{
  "model": "spectrogram enhancement model",
  "train_examples": 26041,
  "gain_aug_db": 10,
  "input": "log_mel",
  "task": "enhancement",
  "norm": "groupnorm",
  "hidden_act": "gelu",
  "upsampling": "nearest_conv",
  "beta1": 0.9,
  "max_grad_norm": 0.5,
  "batch_size": 256,
  "warmup_steps": 760
}
Rows from block 2 of a small spectrogram enhancement model, named by matrix and row number. Each number is 500 + 50 x the weight over its row's rms, rounded and kept within 0 to 999. All counts start at 0. Numbers have three digits each.
Before each channel's rows are labels from the 100 clips, of 14848, where the channel reaches its highest value: "responds to" is what is common among them. Only what is clearly more common there than usual is listed. The data: short pieces for a synthesised band: melody, chords, bass and drums.
# conv: 3x3 conv (model.enc.1.0.conv.weight, 128x128x3x3, each kernel summed), inputs 0-42

responds to: thin (high-pass)
conv.1:521506525465475520550530533550359389516498539430494516575548387485447499528496452423440497540507468454508555431509509491568465443

responds to: clipping; text has "clipped"
conv.127:565457505549567385460509516509411479495351475485523517560589516496407447490488398461466521480503530431443485545490563455540522469

responds to: bass line
conv.15:619509493528472517525561486570401462454462508442518494641514488489402541511507465462409477526570497337477514495515501502547498451

responds to: marimba-like
conv.38:525504484581506478520529472497492496531556500507506496567540476477390607531500478474513500545533450397520604501516485541552412483

responds to: reverberation; text has "room"; text has "reverberant"
conv.122:597502552458508570461508567486516488410512475504494497576557486503482401492517451364475498533501511521463587577533507497549391486

responds to: reverberation; text has "room"; text has "reverberant"
conv.91:525493500435453473508518581502419454445550508487538540626537530505457517541511510492466450487500456494474533461516392486520473554

responds to: bass guitar-like
conv.47:533528460522459452497549487532501423521502518469483486493519480509395475561436555447455532471557508515569607406525520537563500491

responds to: horn-like
conv.54:434451470562457514540537487572502489462427511522486512643490473507473472494496461536485483484500421455453484436513505524478492379

responds to: marimba-like
conv.27:683448507468494447553520473500389473470428467429504455602486466503458499534523465517509467493481436434505536459500489502585456480

responds to: bowed string-like; thin (high-pass); clipping; text has "clipped"
conv.18:518514530492574421516502517532453415448400500500543578581490580544397545455536500444471450511502521418559480463499550501477500448

responds to: reverberation; text has "room"; text has "reverberant"; saw pad
conv.19:483488461516442593537521509516465392457545496546437508589477397518445504527481462468505497489553518473521521259510526580544498500

responds to: bowed string-like
conv.26:473490581357505537541500500559465402550457508464500563588476516668355541491523454423476481359500554526557475420527492447502533431

responds to: bowed string-like
conv.25:495500553472500496518496500429478457500484500412580493606512519461447513486477500403501535500500512467500486489498450484515517511

responds to: quiet level; thin (high-pass)
conv.107:662505472505520501504549527531459356515524510458461508495556454498477515523516458387421477445543457495501609484506549513588462503

responds to: thin (high-pass); text has "noise"
conv.49:497449492430554519498633457633501477496404527404467505457507526458466425496475460393325465503546457443487540537587485461524492449

responds to: tempo: 80 to 90 bpm
conv.82:492501474535494566616513511485432430500588451466500520542485363627540570476505565569576498496431472490517473393528561527460490492

responds to: square lead
conv.125:630466437565531545486493487462474484504432455437501566474491593513464445545415499441519481402500517468522552517442538511573524507

responds to: square lead
conv.103:506548546490576459483600603574509492495500504485481467506527496518407457522512527466383484484553538600504585549533588505504511546

responds to: organ-like; square lead
conv.104:531480419545486470538461493437498506531512529564661518530527502474523538520508532536585492463495534482507502526509469491521471508

responds to: tempo: 70 to 80 bpm
conv.65:463497506571470599466463486433437464487506500426500489473555556512549443487501507480500528553500436422439494707525471483474476500

responds to: reverberation; text has "room"; text has "reverberant"; horn-like
conv.70:653500528453500537496550482531443438500523468422487475576533453524442500547532500494395485514478372479500500491514500512573474552

responds to: reverberation; text has "room"; text has "reverberant"
conv.23:522545572463544465467550526526448473516589458488431471539566461501317510555578535445429514533575541520526568527515532495555515538

responds to: muffled (low-pass)
conv.76:533521459602494500506524449516536469450470494561528496579513514549460578573491488465469605504594512391502543480493568498510498516

responds to: tempo: 70 to 80 bpm
conv.94:523552496613504455448485490498407438506484493542482447550492361541498480437507456486512572482455525434508422489500589591473480443

responds to: horn-like; clipping; text has "clipped"
conv.97:501490505414532483563525484528496549513469531480482541598470487505170464549494508524491508520523490506523538465546475426559507483

responds to: crash cymbal; clipping; text has "clipped"
conv.53:791494509582447528504590500575432469515500506500511521587558493481402503562530510477407505479520500486487569527525507525591475489

responds to: sine tone
conv.72:491491492532466570532499514487462449500532511436540463563519498541496493457572486542539442597500435472500404474484476526456471523

responds to: reverberation; text has "room"; text has "reverberant"; muffled (low-pass)
conv.66:607447506487537442535492527458517503505541475541435528489539388545521493561512563535538525486500566545453579514486537541640492503

responds to: plucked string-like
conv.3:420500448500475589549462495504489466468394533472487521605489458564477507444520476392568466480477444376483445397496492523487459427

responds to: thin (high-pass); closed hi-hat
conv.114:607553489567530544530517467532384466489516486491505464566572469447406413534522528479495511447504530478475539600498558596630455538

responds to: oboe-like
conv.79:542536457545498448458500494471463410518503451483517479577530410610469533475528579514506489485458530533529469515511502536520489377